Rows from block 8 of the text decoder, named by matrix and row number. Rows with one number belong to one neuron. Each number is 128 + 24 x the weight over its row's rms, rounded and kept within 0 to 255. All counts start at 0.
# fc1: MLP up (decoder.blocks.8.mlp.fc1.weight, 768x256), inputs 0-127
# fc2: MLP down (decoder.blocks.8.mlp.fc2.weight, 256x768, transposed), outputs 0-127
fc1.135 [ 70 104 116 139 161 157 115  80 114 145 100 137  99 157 119 148 106  95 164 157 168 154 131 151 173 104 141 169 116 112 149 128 159  85 127 106 105 121 132 145 126 121 155 161 131  87 110 152 128  80 125 147 157 141 152 111 113 120 136 162  97 133 130 122  96 152 109 116 127 126 108 153 127 159 119 158 155 113 120 161 119 105 103 142 113 140  94  94 137 144 137 145 102  93 123 128 120 143 122 126 149  81 127 134 128 138 115 146  85  64 118 119 107 132 157 120  78  92 107 143 120 124 121 144 162 114 148 101]
fc2.135 [169 108 132 152 126 113 114 138  77  94 113 136 121 132 120  97 131 178 110  87  99 122 131 139 105 126 141 162 113 145 149 124 140  99 162 138  87 105 137  97 143 123 147 183 161 133 107 116 126 158 123 148 121 138 135 155 172 102 118 132 142 153 129  98 152 113 162  76 141 122  93 151 124 167 104 151 121 119  84 142  74 131 144 103 137 117 124 161 153 148 130 150 145  96 168 172 127 123 108 126 172 158 136 130 166 114  97 113 136 130 140 132 114 132 146 188 136 103  87 163  92 123  66  95 110 110  94 110]
fc1.136 [103 114 122 118  83 148 120 118 104 144 119 138 125 154 100 125 124 123 118 155 106 147 166 157 159 158 112 159 148 131 154 116 128 206 131  50 119 127 174 154 147 109 122 141 131 126 109 147  84 126  90 171 117  90 157 151 158 123 118 121 144 135 134 109 162 145 170 103 131 124 146 129 159 142 122 128  78 104  78 101 157 122 164 107 119 136 109 116 136 151 114 132 113 124 156 122 132 129  94 167 124 111 143 124 120 148 113 145 158 128 163 154 152 122 167 137 151 119 120 150 117 120 104 104 152 165 111 179]
fc2.136 [170 125 103 131 171 124 143 146  87 151 131 151 114 114  77  95 123 136  88  91 151 132 127 111 131  88 139 156  98 146 124 121 151 132 123 153 130  99 133 154 121 130  88 154 147 151 141 137 143 132 169 145 138 119 143 154 155 147  91 150 113 129 127 124 114 151 104 141 113 100 122 122 147 127 102 126 149 138 138 157 115 101  97 113 145 156 137 132 148 164 140 179 157 166 100 124 150  82 101 127 136 158 142 123 148 159 119 160 127  94 104  67 154 147  93 126 129 116 101 135 113 145 124 129 122 122 131 143]
fc1.137 [129  78 137 106 113 101 137  98 125 104  88 181 127 144 133 100 119 124 117 194 109  99 145 147 112 129 139 133 107 152 112 115 166 152 122  73 144 113 131 133 145 124 124 132 135 155 167 111 111 113 119 145 145  99 140 142 154 170 100 103 140  86 144 158 139 111 116 147 145 138 141 143 132 162 139 122 107 122 130 105 154 108 148 106 140 155 131 176 146 162 125 117 126 127 144 108 131  93 132  92 102 150 133 106 140 129 132 164 120 157 141 162 121 102 115 139 152 122 140  90 126 114 178 109 144 178 130 123]
fc2.137 [156  94 136 100 116 112 147  96  79  78 122 105 114 133 109  81 125 108 113 100 115 129 125 148 109  98 125 147  87 161 138 106 149 143 136 103 118 123 134  94 125 132 148 139 120  97 115 156 148 106 128 150 132 134 156 105 106 111 128  82 121 185 157  99  94 149 146  95 137 174 137 153 127 157 155 126 161 142 112 200 141 160  91 162 141 111 142 104 116 167 152 124 165  94 144 129 165 162 113 107 166 150 101 149 122  88 120  96 127 115 105 100 135 143 143 117 119 122 109 112 125  78 143 103 149 135 146  82]
fc1.138 [148 110  83 116 117 131  85 125 111  76 119 130  96 167 141 107 139 120 103 141 148 132 112 110 156 114 113 184 118 131 128 129 125 101 142 144 187 129 138 140 149 146 121 142 112 133 119 104 129 173 159 138 133  97 107 144 150 160 131 157 149 107  90  77 142 154 127 105 149 128 151 105 132 146 101 112 133 156 116 118 126 163 124 135 104 108  97  87 104 164 134 150 129 137 163 170 123 101 122 129 106 175 168 155 106 131  64  95 121 127 120 111 154  94 160 124 125 146 123 146 142  97 106  99 113 125  99 118]
fc2.138 [110  95 163 141 114 110  97 104 136 116 110  91 102 133 127 127 132 128 110 130 109 106 109 138 122 108 115 153 118  99 156  98 124 136 109 124 105 148  91  96  95 149 130 155 107 140 140  68 155 132 125 123 106 107 134 107 126 117 175 130 179 143 118 163  96 130 108 138 140 183 158 178 147 137 126 123 148 136 133 167 132 132 106  72 185 107  81 103 139 171 132 109 127 129 122 124 155 131  97 114  90 103 119  69  79 132 146 102  97 111 157 147 122 108 150 137  83 104 115 125 147 118 156 120 148 129 103 139]
fc1.139 [134  46 134 110 145 127 138 144 125  88 169 153 117 178 145  79 134 139 116 129  98 131 106  97 117 109 132 102 118 111 136 132 162 139 133 144 143  98 157 103 100 172 116 144 137 133  95 135 142 144 138 132 167 119 138 167 150 166 135 147 125 109 101 135 113 125 129 135 151 132 128 119 140 178 138 121 144 159 131 137 114 121 133 111 129 151 126  85 132 125 130 118 113  98 101 179 114  99 108 115 122 156  91 170  98 141  82 130 108  83 108 150 133 101 134 148 107 128 138 191 126 163 134 125 132 161 104  97]
fc2.139 [123 138  92 178 104 119 142 137 144 142 101 134  95 126 116 183  79  95 118 125 153 120 131 116 119 124 146 187 166 121 146  79 126 126 108 184 123 114 118 130 142 133 145  87 139  98 109 108 158 136 118 114 114 147 138 126  99  98 104 117 137 129 111  82 148 155 106 142 143 145 111 103 128 109 135 177 134 131 148 102  95  89 139 134 113 120 129 164 103 128 117 178 133 159 128 127 124 141 117 144 150 139 136 140 166 162 161 115 105 123 167 109 162  68 103 129 135 119 121 178 143  78 138 147 142 133 151 165]
fc1.140 [155 139 162 132 131 142 158 119 126 133 164 152 103 125  77 156 139 143  98 120 124 137 137 136 120 110 124 125 137 114 136 178 135 153 158 151 146  87 110 132 136 161 147 178 145 117 111 165 103  80 142 131 129 116 144 159  77 147 164 116 128 119 120  83 128 167 116 105 114 177  88  92 113 158  98 133 147 128 155 177 134  91 115 140 141 164 142 174 114 144  96 148 127 130 135 134 160 143 126 118 115 126 130 109 131 176 170 104  92 116  97 112 124  83  73 143 126 152 124 127 119 109 118 123 150 132 189 105]
fc2.140 [127 127 138 157 115 147 115 127 117 119 112 156 147 135 125  84 112 130 113 130 156 151 154 138 127 104 121 169 119 118 125 104 150 119 167 109 162  85 119 119  77 135 130 147 139 180 120 140 156 127  87 127 105 131 103 126 175 135 125  96 130 101 112 118 180 134 141 130 152  82 172 120 175 141 143 131 100 149 126  73 131 150 147 116 146 112  91 120 136 133 125  97 115 125 122 153 152 106 147 137 156 140 147 174 152 144 109 142 155 107 129  98 118 145  97 142 111 144 128 178  84  76  99 105 121 127 109 102]
fc1.141 [141 166 136 123 115 123  88  77 182 141 137 130 142 109 134 152 135 137 138 115 156 117 166 151 107 164 131 124 123 154 139 105 173 137 104  98 115 108 204 139  73 109 123 139 130 147 137 125 110 103 134 114 173 147 111 160 134 144 148  97  86 117 116 158 121 147 125 138  91  97 136 104 168 122  90 136 176 149 113 137 109 151 122 129  86 121  93 120 119 134 148 144 116 128 134 112 103 143  97 156 113  75 114 178 115 139 140 119  91 134  98 111 144 157 126  99 111 182  93 173 191  94 127 102 127 138  98  86]
fc2.141 [103 129 154 154 137 132 156 130  84 166 101 139  92 124 111 132 108 139 143 110 166 119 143  98 121 151 142 140 122 159 149 125 120 135 170 136  92 138 145 126 128 106 124 157 114 101  90 147  94  81 122 158 137 114 160 158 129 150 120 146  68 153 130 141 113 209 126  80 112 144  88 118  95 150 141 123 156 140 121 156 134 173 121 157 129 116 127 132 108 141 163 124 129  89 144 172 130 142 125 130 148 117 130 145 119 113 154 160 177 126 158 105 122 122 110 138  95 159 131 128 110 120 114 138 111 138 177 123]
fc1.142 [195 129 136 129 174 157 136  88 118 125 102 124 126 124 107 136 141 137  79 126 146 144 154 122 118 125 174 149 136 112 112 153 134 123  96 144 129 179 172 154 144 119 164 153 143 143 110 142 119  80 103  94 146 161  99 151 153 140  71 101 128  95 130 119 152 139 130  83 131 125 122 136 171  90 152 124 133 136 128  89 101 153 136 137 123 162 134 105 151 147 151  80 175  92 133 142 125 135 117 105 134 116 142 132  95 184 121 141 136 142 116 164 114 186 139 138 124 100 167  90 168 130  88 125 157 143 126  97]
fc2.142 [131 122 158 143 120 144  99 106 135 108 130 128 141 173  92 131 128 128 149  91 146  79 124 119 151  96 120 172  87 146 153 135 141 122 162 127 100 128 131 149  96 127 131 166 102 135 135 167  96 136 142 117 151  97 145 144 135 128 167 142 117 125 142 154  50 149 127 120 124 186 109 107 118 148 114 134 143 139 111 143 123 141 116 113 176 121 100 127 125 129  90 104 152 156 125 127 162 111 151 112 129 156 133  93  63 100 123 112 122  90  96 118 143 117 132 153 106 142 140 136 148 112 150 135 131 138 156 101]
fc1.143 [143 141 141 150  71 132 130 117 106 133 110 130 132 115 103 149 136 142 137 148 100 145 157 123 137 151  95 164 141 158 155 132 105 135  98 131  96 104 169 146 162 142  98 159 124 126 166  95 147 104 128  85 122 109 120 127 150  97 133 103 126 133 130 109 138 155 183 103 113 109 113 127 208 148 120 112  52 129  87 107  81 186 189 163 135 142 109 139 120  92 135 116 127  96 145  97 129 142 137 134 182 143  79 179 160  96 104 114 137 129 149 131  82 115 171 161  95 134 123 160  82 115 113 199 170 106 122 159]
fc2.143 [112 128 106 175  92 147 155 133  99  98 122 129 119 123 105  83 107 107 126 119 138 123 136 118 125 106 105 142 103 139 121 126 145 132  94 139 134 116 106 180 143 135 138 107 107 153 161 129 107 115 104  71 137 152 133 137 129 104 104 124 160 139 162 111 116 117 117 142  87 120 139 115  95 165 146 113 159 119 170 154 137  82  97 119 161 166 142 112 131 125 130 120 148 127 141 165 105  96 132 144 159 144 144 101 119 140 104 136 128 129  44  79 141 121  97 161 151 109 133  70 151 139 121 165 149 121 166  88]
fc1.144 [146 119 145 123 150 127 107 150 107 116 116 132 125 150 133  97 141 103 104 143 164 164 130 116 165 135  95 194  98 123 139 184 124 155 137 125 163 107 145 124 144 150 135 148 140 181 150 130 170 169 182 129 156 129 132 122 109 109 112 112 136 109 101 119 138 179 160 112 149  99 143 100 143 119 107 130 113 121 115 121 121 110 178 111 159 138 157 115 142 120 123 117  66 138  94  86 180 116 112 131 141 117 100 132 103  94 124 139 159 140  81 145 134 170 140 135 118 103  98 121 154 134 110 107 134 121 111 109]
fc2.144 [102 134 105 167 135 135 116 147 132 139 122  95  65 160  72 119 146 135  95 102 128 126  88 135 182  67 100 109 143 173 121 129 177 109 178 135 154 141 118 126 156 125 123 127 122 161 160 146 110  60 111 142 155 153 143 171 160 126 163 166  85 142 144  72 131 147 117 136  92 149 134 110 110 140  97 127 104 163 128 110 135 110 128 151 138 189 111 131  99 127 100 141 148 125  96 134 114 106 130  95 176 136 158 161 131 172  96 143 101 147 108 122 151 146  95 120 102 165 119 137 111 121 138 144 156 144 151  72]
fc1.145 [140 138 129 133  82  87 149 108 124 113 153 142 153 118 125 102 134 116 118 100 113 168 152 105 135 153 144 104 131 129 106 157 118 124 138 111 122  93 146 103 124 112 138 156 118 131 126 132 107 157  99 135 132 118 132 154 148 108 136  75 138 129 133 138 156 143 150  77 151 151  84  86 148 126 100 117 109 115  96 128 167  71 181 156 139 113 104 188 140  88 118 123 123 152 127  87 138 155 123  62 119  89 158 143 186 119 143 154 143 132 118 163 137 131 129 151 100 108 127 135  99 103 135 129 126 154  78 175]
fc2.145 [137 142 115 136 138 105 148 152 107 117 138 111 135 136 118 101 137 158 154 152 126 138  83 148 163  56 132 136 141 133  84 102 124 133 128 134 140  76 169 153 125 129 147 120 127 126 118 152 143 151 110 154 141 129  98 106 153 146 142 144  95 133 102 109 107 143 102 125 125 134 173 138 144 141 181 145 152 161 146 132 102  95 106 139 113 172 143 137 138  81 123 131 108 118 150 138  81 122 132  85 148 148 129 163 126 149 113 165 108  88 130 122 109 102 114 125 166 168  96 145  94 111 135 145 120 148 129  89]
fc1.146 [173 152 131 140 127 131 140  92  98 182  64  95 138 121  82 159  96 110 163 113 136 127 114 134 155  80 155 132 141 145 115 104 120 151 143 125 144 109 159 143 132 126 124 163 164 111 116 135 146  98 148 107 132 166 126 140 134 136  96  90 124 172  93 152  83 139 102 125 136  96 148 130 123 112 178 159 106 136 119 142 121 133  94 130 117 107 177 139 137 112 135 139 158 103 150 148 126 153 128 134 167 112 133 140 152  85 141 142 100 111 119 110  93 157 121 155 108 121 117 114 148 113  89 149 177 108 142 114]
fc2.146 [132 153 138 122 122 128 112 128 127 131 157 117 157 140 154 131 122 135  99 101 120 154 152 116  77 168 149 125 146 144 162 122 112 133 121 112  93 106 120 104 146 116 147 124 107 128 111 120 131 131  91 116 123 113 147 141 114  97 147 169 162 137 160 165 171 118 144 107 134 162 138 126 201 107 162 125 133  95  91 131 154 151 174 136  96  97 129 126 129 115 141 127  68 110 118 123 157 156 101 156 119 122 125 131 155 113 124  86 148 113 131 166 172 115 149 141 122 103 144 151 144 115 120  94  92 133 130 168]
fc1.147 [154 154 132 127 124 108  87 137 118 111 165  95 111 150 145 134 128 140 115 125 161 177 159 110 125 201 188 155 167 145 140 139 134  97 118 124 153 117 131 117 133 167 123 184  88 139 108 149 130 137 116 154 130 151 145 150 118  73 147 114 122 134 116 103 110 137 145 137 144 132 113  74 121 108 130 110 136 131 129 161 145  77 176 123 173 114 110 125 140 123 165 117  61 135 108 106 134 186 131  97 143 116 111 143 151 110 130 151 183 161 132 112 133  85  76 137 118  96 137 146 116 142 138  96 153 146 145 138]
fc2.147 [110 124 106  98 139 138 129 160 119 135 124 117 141 111 117  90 149 120 166 125 133 144 103 144 117 104 143 132 130 118 130  79 135 124 145 116 162 114 152 117 142 153 128 145 178 169 110 104  99 109 150 128 136 166 114 143 125 140 115 170 178 100 117 103 122 133 112 137 139  95 147 100 124 127 140 165 111 143 156 109 110  79 128 155 146 135  88 117  86 127 136 103 110 144 134 168  47 118 158 100 181 134 149 141 127 169 125 176 147 105 109 103 120 126 102 147 102 161 144 130 135 151 138 163 141 122 143 100]
fc1.148 [105 141 121 110 110 143 116 129 117 106 121 145 120 116 122 127 103 119 142 149  90 163 165 107  96 185 168 110 111 168 126 162 175 140 114 114 109 122 134  97 109 125  96 146 113  93 106 145  97  94 109 119 159 123 193 154 147 126 128 102 115 143 152 105  89  82 154 139 160  91  81 128 143 112 126 122 142 100 114 130 176  95 179 160 147 127 126 132 118 112 115 113  65 120 148 137 138 127 125 126 130 111 147 162 158  88 131 162 129  69 140 134 137 168 131 177 146 132 147 169 151 171 173  71 113 110 111 160]
fc2.148 [129 131 111 124 105 119 135 151 119 125 164 138 152 109 157 102  82 139 140 150  92 126 130 147 140 133  93 197 123 109 114 121 145 119 130 111 160 116 143  96 146 121 117 131 178 121 122 142 127 115 110 191  89 115 154 168 111 130 105 155 107 156 116 118 123 136 105 128 117 118 134 118  87 163 135 138 174 141 165 127 137 123 118 126 106 138 111 135 145 131 104 127 139 124 104 122 118  43 161  98 102 141 107 151 124 146 150 150 151 112  82  74 100 141  79 138 143 106  99 108 110 118 130 132 118 126 157 106]
fc1.149 [132 114 118 158 119 145 145 118 148 138 121 124 116 147  99 117 112 116 145 164 161 122 119 106 199  46 152 140 120 160  88 150 158 141 136 115 131 138 167 119 129 163  97  83 117  99 133 130 204 123 134 122 124 164 102 118 130 114 123  86 115 150  68 111 152 142  82 138 147  89 127 148 149 138 184 156 155 167 156  72 115 151  87  75  92 156 145 129 147 127 125  89 143 104 122 125 154 178 118 112 128 140  99  96 149 105 103 129 102 114 115 104 152 153 130 129  97 142 143 158 120 130 143 198 130 112  94  77]
fc2.149 [120 105 108  98 121 125 134 123 161 118 158 126 155 117 155 106 138 186 137  78  38 107 141 128 102 106 123 143 152 161 112 121 106 134 159 113 127  98 159 132 149 117 136 177 142 166  99 125 110 118 100 132 130  88 151 149 176 104 143 132 132 139 140 102 160 135 101 128 170 148 136 109 119 143 123 150 104 111 118 116 138 136 121 112 166 127 168 126 131 163 149 112  58 115 164 123 127 110 137 122 148 148 132 158 121 144 120 157 160 113 132 136 132 101 105 112 126 112 152 147 121  78 164 140 104 177 158 152]
fc1.150 [106 139 120 112 147 164 144 104 161 132 121 139 115 110 128  75 169 157  98 151 114  99 105 143 112 108 150 137 143 110 109 149  93 113 131 158  93 130 132 146 155 146 126 121 104 126 104 124 169 132 116 163 126  85  92 192 165 133 110 136  70 147 119 102 127 152 110 125 109  82  57 110 113 133 106 127 103 165 129 101 118 110 106 106 151  74 112 115 104 129 125 154  98 123 154 142 162 141 112 117  89 125 106 174 115 134 112  94 136 104 128 100 121 136 113 150 100 163 121 129  95 131 152  71 134 117 117 123]
fc2.150 [153 151 104 110 124 157  88 152 133 148 137  96 104  97 146 141 169 118 103 148 133 148  99 136 115 118 110 128 130 119 144 106 144  95  92 159 146 126 141 115  90 119 140 117 122 166 177  97  98 175 152 126  95 135  98  85 153 128 128 132 159 100 145 151  63 114 113 154 141 122 170 152 127 129 117 115 146 107 165 157 141  89 148 119 129 146 143 121 117 188 132 139  95 159 137  89  85 112 158 136 115 136 146 176 154 122  98 154 100 100 105 129 122 102 127 124 133 140 132 144 136 165 184  73 126 151 157 167]
fc1.151 [119 120 157 124 124 120 149 100 132 119 113 162  94 107 138 147 122 103 122 181 109 171 175 121 152  99 138 136  90 177 116 107 114 133 151 107 121 138 111 100 158 100 168 180  80 111 106 127 166 152 124 135 171 134 121 104 176 133 118  72 159 139 115 168 120 108 192 136 155 134 137  98 123 140  98 122 128 104 140 140 139 135 155  98 135 138 124 141 122 156 161 167 176 122 174 102 111 117 102 101 125 146 136 136 143 157 119 101 116 126 105 114 151 177 170 128 162 119 140 116 122 105 134  87 102 110 139  96]
fc2.151 [134 136 164 132 141 146 141 127 140 147 139 146 100 123  98  80 168 130  94 113 114 143 122 126 122 130 129 166 129 135 153  96 165 138 126 139  82  92 136 111 112 127 153 178 134 108 165 160 112  91 135 137 124  89 177 139 107 133 210 132 124 162 136 146  70 162 105 112 151 141  98 127 123 168 130 135 175 127 117 179 126 139 100 145 129  97  94 144 122 140 119 133 139 103 124 103 148 147 117 157  97 135 153 104  60 103 129 110 129 143 126  81 137 112  98 152 154 111 137 127 127 136 101  85 141 130 139 112]
fc1.152 [172 124 155 143 117 133 148 156 123 109 148 130 162 119 140 173 123  75 133 158 122 135 147 126 150 125 108 118 137 130 121 144 114 129  95 116 103 102  95 170 144 106 140 174 169 153 146 105 141  98 139 132 109 150 121 138 130 139 123 135  88 134 120 163 104 147 105 127 126  90 107  81 106 131 137 140 108 156 158 106 157 166 133 125 149 129 123 111 171 111 101  90 110 127 134 109 147 130 116 142 173  99 149 167 112 153 115 117 188 126 114  99 132 134 124 117 121 140 150 123  85 155 165  92 103 130  88 108]
fc2.152 [133 126 142 155 103 109  94 120 127 153 120 127 129 122 161 120 180 143 173 154 139 123  69 119 101  93 161 142 135 125 107 106 131 126 108 110 130 147  99 140  71 152 140  91 139 134  91 154 161 127  98 126 124  91 112 138  68 141 107 169 144 141 100 125 109 116 133 148  76 143 154 110 131  96 123 121 141 124 146 150 115 115 162 130 140 117 170 130 117 147 111 129 100 142 139 132 109 164 127 121 131 173 152 139 132 126 109 125  94 151 122 155 136 166 116 127 121 104  84 118 148 114 126 149 119 121 144 156]
fc1.153 [149 113 114 111 154  89  91 136  74 132 119 158 145 152 145 144 137 141 126 128 127 188 134 130 159 166 104 148 158 148 104 150 166 146 135  83  96 129 103 134 146 125 142 166 123 135 124 123 152 140  93 145 178 109 123 160 162 125  71  95 126 138 136 150  97 118 137 125 124 132 142 170 145 138  64 134 173 114 111 148 133  94 153 181 111 106 102  78 161  75 159 124  91 181 118  82 153 135 132 115 130 145 117 178 104 159 157 107 136 103 142 164 135 132 145 130 114 109 132 144 131  96 105 112 121 149  78 144]
fc2.153 [117 123  87 149 136 140 162 127 177  73 134 143 118 127 113  97 141 112 129  98 141 145  97  97 144  67 112 125 113 120  96 139 148 166 135 140 153 124 150 102 131 145 104 122 119 137 120  95 149 129 148 167 134 117  83 127 116 191 149 175 159 161 119 111  95 139 107 102 112  87 133 110 166 171 180 139 152 116 143 128  98 102  91  74 144 160 145  94 132 129  86 131  99 112 130 162  96 100 130 115 119 157 148 138  97 177  97 119 121 133 125  77 143 181 129 129 134 147  98 108 121 145 109 173 128 113 117  46]
fc1.154 [122 136 146 148 188 113 108 129 137 159 126 102 159 114 130 161 130  97 165 139 144 147 110 115 126 103 190 133 174 114 142 122 121  99  85 130 115 164 111 179 140 143 106 147 153 127 128 130 168 151 123 177 161 155  81 134 114 128 133 117  94 147 107  98 131 141 126 123 125 100 117 103 135 105 129 133 149  90 144  94  65 110 134 108 147 146 107  82 148 110 141 109 136 161 130 143 111 175 109 153 160  94 120 183 113 155 101 118 112 135 123 155 118 149 136 139 108 132 125 162 164 148 118 129 137 110  88 127]
fc2.154 [124 102 122  69 100 131 130 143 143 122 140 129  78 148 124 140 131 166 137 123 117 143 126 109 114 143 115 146 147 158  89 132 160 143 130  82 117 112 123  97 137  99 140  98 139 131 154 129 108 103 153  97 132 126 128 129 113 129 125 141 149 129 113 118 128 149 102 156 122 161 156 150 140 112  90 168 136 158 113 135 184  98 129 152 110 132 185 163 128 147 113 162 162 111 120 112 144 110 129 121 140 143 176 145 157 113 110 126 110 104 122 133 174  91 139 106 143 119 114 101 136 127 124 131 113 157 166 124]
fc1.155 [146 111 125  71 118 111 142 102 106 138 106 177 101  98  60 106 142 138 150 186 121 119 122 154 137 127 116 160 137 136  97 152 137 156 119 101  95 113 145  92 100 107 121 120 150  91 141 137 100  94 116 134 159  90 153 142 156 125 102  94 110 124 118 148  89 113 136 139 140 133  95 122 142 180 109 147 135  95 125 162 150  82 137  88 106 151 141 153 132 155 131 115 111 134 164  81  94 141 138 129 126 115 139 144 153 121 167 154 153  97 142 120 148 153 145 164 134 142 128 107 156 132 150 118 152 134 160 147]
fc2.155 [157 121 126  87 110  69 174 130 123  97 146 136 136 167 127  96 104 155  98 144  92 136 144 173 119 181 107 151 145 132 118 107 146 148 113  99 114  68 148  95 166  73 102 125 121 122 106 157  99 102 106 124 158 125 148 141 127 119 114  92  94 178 149 135 125 142 129 116 119 144 135 113 137 149 116 133 167 116  90 166 158 141 123 119 115 136 120 141 118 174 134 104 125 137 142  95 126 138 129 107 139 122 145 139 114 120 153 173 132 103 109 110 143 165 146 119 174 123 116 109 117 132 147 112 147 130 161 122]
fc1.156 [167 126 189 104 100 137 154 119 126 154 139 110 140 139 154 103 126 161 152 152 124 160 166 154 136 149 109  94 123 144 150 137 128 125  78 134  87 115 207 134 130 114 135 139 107 125 116 127 122 162 115  98 168 105 146 159 136  74 115  84 169  97 105 138 146 143 175 138 123 106 158 115 136 159 128 176 117 132  95 101 146 117 169  97 103 113 122  97 133 156 157 102 107 122 182 115 141 117 126  98 131 131 119 194 114 121 109 130 144 126  95 127  99 135 179 124 117 123 136 203 138 121  93 119  95 118 108 105]
fc2.156 [146  92  86 123 144 124 103 129 136 130 143  92 126 125  93  59 105 136  98  94 114 137 100  98 184  87 110 128 105 157 135 114 128 122 160 161 141  99 166 137 158 137 123 152 124 126  93 147 133 101  97 135 113 130 154 137 133 147 114 141 108 127  89 125 113 164  97 113 138 145 122 113 121 139 125 119 135 156 177 183 108 114  94 119 160 132 126 125 146 120 105 132 129 140 125 145 118 146 126 100 167 112 121 101 109 158 147 128 134  85 109  55 125 116  56 145 155 159  96 110 103 157 111 127 106 145 121  78]
fc1.157 [156 104 136 121 113 140 136 102 128 156  96 143 115 152 130 131  97 111 115  91 118 143 113 118 167 130  81 145 116 143 168 133 119 149 107 151 153 124 103 126 159 143  93 120 105 118  91  88 139 131 105  77 121 128 111 162 107 109 124  99 103  92  71 107 137 148 112 121 102 122 142 115 138 106 141 113 136 144 113 124 107 145  86 116 110 118 135 126 181 117 175 139 114 117 110 113 106 134 120 106 117 120 130 117 141 121 118 138 155 165 156 119 123 135 152 137 159 123 128 169  86 117 124 138 142 176  90  62]
fc2.157 [130 152 174 174 111  98 119 135 150 144 143 102 156  89 120  94 157 168 117 162 152 102 104 120  90  95 133 105 135  69 165 128 157 133 180  98 161 118 151 132 151 129  80 121 133 135 113 134 148 132 105 125 131  96 106 103 138 112 140 129 138 158 129 160 129 161 142 117 135 134 152 106 156 140 137 137 100 122 127 119  97 135 131 148 128 144 172 111 168 160 119 137  97 154 105 143 110  73 160 113 158 154  99 143 109 123 143 124 155 150 116 167 111 108 117 161 176 116 171 138  90 106 116 138 128 162  79 107]
fc1.158 [140 141 138 138 142 116 118 109 115 104 109 133 100 141  78 132  99 139 112 129 150 191 129 113  98 146 121 137 144 164 146 118 168 122 104 125 146 131  92  86 136 132 135 177 122 146 107 134 158 114  95 132 146 123 128 159  97  80 154 113 116 117 104 121 102 148 136 145 119 118 110  97 147 178 128 101 132 144  92 145 119  52 116 135 166 121 105  71 139 136 141 137  47 137 142  97 125 168 119 108 120 109 132 157 162 132  99 156 186 133 125  96 108 117  48 140 130 132 140 136 133 151 105  84 147  99 147 122]
fc2.158 [107 142 117 104  99 124 104 174 123 146 162 112 103 135 104 155 112 120 146 124 147 178 140 168 134 126 150 125 135  91 132 117 110 137 147 102 140 131 112 141 125 161 141 181 122 136  95 174 115 135 138 131 123 141 104 133  93 131 149 137 149 123 117 121 140 142 127  90 109 175 193 115  95 124 157 158 132 147 154 158 131 127 125 138 165 153 116 104 119  73 149  82 125 159 135 143  75 145 131  88 134 117 144 106 124 109 101 134 118 179 118 105 163 144 115 127 136 149 158 152 130 132 129 131 176 126 112 140]
fc1.159 [139 138 116 130 154 167 152 126 131 127  61 141 123 172  83 145 118 134 142 143 171 119  99 134 140 115 129 129 155 148 118 101 106 155 134 166  90  92 175 155 108 121 130 159 152  89  96 123 159 106 129 120 153 163 110 115 131 133 113 104  82 147 124 132 122 137  98 107 115 133 153 155 146  96 151 141 159 133 141 112  96 145 113  94 121 155 125 141 128 129 163 115 132 110 131 153 121 129 132 122 152 108 101 119 130 151 122 138  64 124 124 139  92 170 133 139 105 115  68 140 148 127 131 164 148 117 120  92]
fc2.159 [120 132 129 148 108 103 121 125 139 145 167 153 148 103 156  73 112 155  71 106 122 138 160 135 115 123 134 125 121 121 138 130 154 145 166 124  77  64 119  90 138 143 150 131 119 161 112 138 104 159 126 120 122 136 201 114 135 109 138 128 144 143 160  96 139 144 139  88 112 116 106  86 160 124 148 151 115 150  86 122 104 127 140 110 131 140 133 153 141 127 145 125 113 141 162 153 138 103 116 156 147 136 116 148 114 142 122 105 160  89 122  91 143 127 129 111 134 125 157 157 103 114 102 126  99 130 117 138]
fc1.160 [136 119 121 130 178 138 124  68  74 141  95 148 131 148 125 148 119 101 129 158 194 142 146 104 157 117 130 146 142 163 129 110 151 115 126 102 136 118 161 129 111 103 114 188 121 133  87 167 113 131 132 131 157 116  82 134 136 109 108  58 111 161 120 110 127 117 125  99 162 105 160 170 170 122 102 122  92 126 142  91 120 176 135  96 148 144 141  75 102 126 169 141 134 126 134 136 111 127 123 131 104 152 139 140 153 150  90 199 147 133 125 141 149 119 172 145 124 183 102 161 154 116 116 126 121 103  95 115]
fc2.160 [167 126 155 142 137 149 117  99 156 108 144 156  96 145 116 108 104 119 106 101 107 122 158 115 128 109 115 153  91 156 122 130 144 149 178 147 107 118  98 146 124 121 166 151  76 160 108 156 122  79  73 138 136 127 166 144 106 128 175 127 126 148 118 124  97 149 125 102 114 142  72 121 119 150 122 131 159 114 137 125 184  90  90 175 132 140 114 117 134 147  98 147 148 138 128 142 124 152 137 133 150 120 140 120 115 124 138  81 144 110 124 103 156  95 112 125 128 110 145 127 145 128 131 100 141 124 169 157]
fc1.161 [135 155 151  86 119 117  92 143 116 128 144 155 128 113  92 100 153 159 108 164 120 166 145 122 126 136 172 130 135 137 119 133 138  97 117 121 151 117 134 101 145 125 151 134 119 144 135 138 127 145 102 119 151 116 122 170 151  83 107  82 185 134 120 148 161 196 170 156 149  78 124  89 158 132 115 109 114 133 101  55 141 117 130 130 113 126  99 139 138 145 124 138 109 144 126 140  98 140 141 124 135 148 109 155 194 135  82 154 184 106 106 126 129 143 135 188 109 160 151 151 130 122 105  61 139  98 113 119]
fc2.161 [131 128 113 154 133 134 160 119 155 124 137  84 140 114 114 119 107 118 184  81 136 128 130 111 165  80 150 166 123  86 129 118 122 125 136 166 141 110 137 140 108 147 143 139 129 113 127 154 104 141 132 130 158 114 148 174  68 155 117 132  94 128  76 116 114 130 101 153 145 182 108 107 123 159 147 153 164 127 171 178  98  96  76 169 135 149 143 115 145 117 132 132 112 114 145 160  90 154 133 114 147 113 133 100  97 152 144 122 135  99 112 146 120 105  56 117  95 159 121 133 140 141 116 179 141  99 167 119]